From a checkpoint of a small CTC image transcriber.
Training: normuon at rate 0.0016, 6100 steps, batches of 128.
Data: trained on analogue clock faces, 195000 training examples, 4.0 epochs.
Rows from block 2, named by matrix and row number. Each number is 500 + 40 x the weight over its row's rms, rounded and kept within 0 to 999. All counts start at 0. Numbers have three digits each. After the name is the row's rms in percent of the matrix's.
# convs0: expand 5x5 conv (model.blocks.2.convs.0.weight, 144x24x5x5), inputs 4-5, a 5x5 kernel for each
convs0.57 095:525541443492500538578463481542554564479458562501540499471500480484576488495539602539440489425513545461494433480543476503521563536460533550604541521547
convs0.58 105:561576488516528463499535526475484483515499410483511531539482489545577566523595530513531478458435449489461478463451459488524512493522491518512516564513
convs0.59 104:402512528539543457503541509431533446468481417548463472500462459490461472498378444507527516470524493486504493496536522518404421559520526369414540544547
convs0.60 103:540571541517405492551549521456439514490503500486557528556477563523506485460539498481511532487516486469499454514552491470506511536551452484490469499497
convs0.61 097:506513487503519549478505478415599483471455433552470410485512537453486520511429402468488473519510565495460557486474488467443425480542563491553556535546
convs0.62 100:523478437504577465454462441523515505517456456524556563524492502515510514557497468450497521498483424425484587564522461468512555501497490496503520448473
convs0.63 102:453449501498538444470544516491451485569528484501495502502520564443403459574468487463497483482545490474460437533454474483470544425450508464520499486555
convs0.64 094:572534491482506512480489509503507496492571488543488524563525485506547556584560520517489535522521511507491485527536545490544529553529484522487458493476
convs0.65 097:545546495524513504515512547562444448486530574479458460490520544511463453469559484510493480485489566508461513447523481461556539526501493469511551450463
convs0.66 101:493502482521540407470546529491493519531471490468455465432492428515501488572587517463460387485490468488445431462506485469462487548562496524485495519533
convs0.67 099:475569497446413482486485520467532480544571514515528530546492551531450488518403410454498516428381505494501503464524551473487475509519473541483410459508
convs0.68 101:482512521476518489496437468578464457457484511469460504525457457527482529496478437533466490500490515513498474510560566487431522556522506425512565521465
convs0.69 094:479479513524438483457441500495491484464488498505544402435501533533401459513525507506524430516461535538495525444566550542439465475516537498548499486531
convs0.70 095:472494535518491446465546535512479480556546504448465534517513481529524444522472524485499488459501506484415474535546503426470520516536507471502505571597
convs0.71 103:413528549465489415488536509509461481509469510510524486499502498553490492494399555546498492435528559505518515530521513580435527542536550343518566509465
convs0.72 098:398435481511559451414437463562485491446493534482482450503471395464459462451439453486553515467513550558475489499499452457506509452416450489534507441487
convs0.73 100:492549521479414462523559518520491517503472533508493447513503489535482540518458525513477535447508491473482434533535501515527531537484497518542515451493
convs0.74 105:551560471445550480510464470563448458516527473476463545501438573509513527487496540489478568488483458428469476467513443425563479524502479604495487534563
convs0.75 102:469505554578558461458489496491524460474499530562517472521567585531504483541524566517516553468542557511524498513578539487516511480519445529536447414450
convs0.76 103:536497497545511559523499480460519551531506470467468478530525512481533560514519469468510471536449498530532518435475544502491458551498468519511584507459
convs0.77 096:528505501505524563512485558546582509493583527507548501522501440508513521521472436476481528482497480476486502545565506455469481555506528491485465467468
convs0.78 100:584470445466568557511458477529535518476442466509515468477552460492474507595641482477511536547454475510498480487486546522495535539506494423468512469432
convs0.79 099:560532458462476512506526507474509533549544451538501459508474493466469530558466486478444501494508600586569493426503596561446466475512517421546539482448
convs0.80 105:474507523534502519481477492521487437455473492471438465454477475465445412459484507569534522474521469447489417514542487533418479540569560559513516531518
convs0.81 097:553546454465449583498470456511566522482484479561536487505453577556505511500534541556458466577568553494509589545536517556546472502470506491493517393415
convs0.82 102:569570471477524525530483503533514492488528518510444487548529555477465479529531524460506521601543476491499642590523490502575527483491526536462444470499
convs0.83 096:534468487505561548501475516561522543470495554445509518519533455468531572537505470467524571616512492476481551564522508518439479508498526412468453456552
convs0.84 100:437478439458523495559580537490504553565550526495544505532586450500495484504414385444495465478473542521446511531520495480520597523477463568609519440456
convs0.85 102:511569506475454535533514519494478475474515499487485489491478500478444469505520525481456558563539524480533546491501477513558487452483522611535507526563
convs0.86 096:525521531455437447522528493466465468510477428449445549465435465471547522450492490505503469454489499553504504463471496493519489466491527504421454495548
convs0.87 103:467511554481491454537535489469525528633555502594550577454489546546491443472435429436443527475546534522550517576590519502519526523536510497455451483510
convs0.88 107:477478498515566451495528503540448494547532473467442492532551488519516551574461465454496477431503559514468440493548520500458461472512563458515480425522
convs0.89 098:429451482502535522503493496494517477480553546485464527575540493487510560526471465501470516461458490533483565505492535490602584540485453466553553516480
convs0.90 099:543551556513526490528519502521466522525486492495481507483501509475542560463437490475433512448534527526508474473483522534558492412480537630545503534567
convs0.91 102:500514529476447503507493526505511554503524496507512479509476550504475510536581527532499492537495459506478469514538563509494532507554557551553479469508
convs0.92 106:481448476488485551447443490488521521501520498449465516526510473451448405464538506481516542502513498508487432440496486496513474454501549558549490488505
convs0.93 102:462491501532574505468477474485507496521512459522480501483430535534487429431523577523511480501560489483490421406435497543413413460546522457476490606575
convs0.94 097:527531506485454566542537539553552579538513530556567502484478519550455422405422502546569433490528562512441553572573496492537530555479507561487440509565
convs0.95 101:432403447512491542549541528478567566516468489515514457470548431460465533575405438431458461488503466471488484546506441464512508513493495490481560514481
convs0.96 099:460506529504472427497533499490459441546539524514477474494514564562520505525545533487483553493492512542538489465514535565468423453557569527449507505508
convs0.97 106:452556503488479475533497472473451530529495503488551513459432493517517494468427464489539530499510443438543527472486468527526477509513524542505509531518
convs0.98 100:440423498495540495495426459576564503454461536563510469484513512494509511544446469526512431490516514520483511538495504514551505441467541588469436520500
convs0.99 101:509453509511470522448483503518510456505532519521472491538528537524525503540523465470499448489485499538515426494499553551468423469522471536485477484460
convs0.100 099:514550515466520555569570537587530540540573534523504488494461564508496457438512501513506534556604562567477543484475502498465450451448500579461414449498
convs0.101 106:595453483536617562527487473547504558531488509494559499470523465512507500548532445470467471539466489518513545480486577572503480484533516478507520490498
convs0.102 102:526461429436483499527445432464462528459423459484476491503490499514535546456511557550503458498475446517529479472500487517442534521475461441592516481493
convs0.103 099:494429501524482523474501578547545510550501524538531513440493578541582503453474452537548493498442540558459487452506505442572439432461516605474397488557
convs0.104 100:488434481498461512549524494526443507536482508487531519505504481471455480529555514466460414498473453515485457407474524490459536540497444537638562504501
convs0.105 102:442459480502503466472530543529545528527505466582515496494425552509485480478514509548577525495517542527444506511527464450505525499485527522520470509487
convs0.106 096:491415400466550463456452455493525566553529511527506478462472583511466415498477456474512520489492537533462491505535523448512534583526461597554493476563
convs0.107 101:471560574577508456508522534517420538602501526411508560425483490456482492547435518571521453511491490448441518502486453490504573528516547420529538446456
convs0.108 102:597545553513461519473530547517485459541551521502504464477488547539455409404494589509504467458562546524469378403503575507494409468546542579527412450473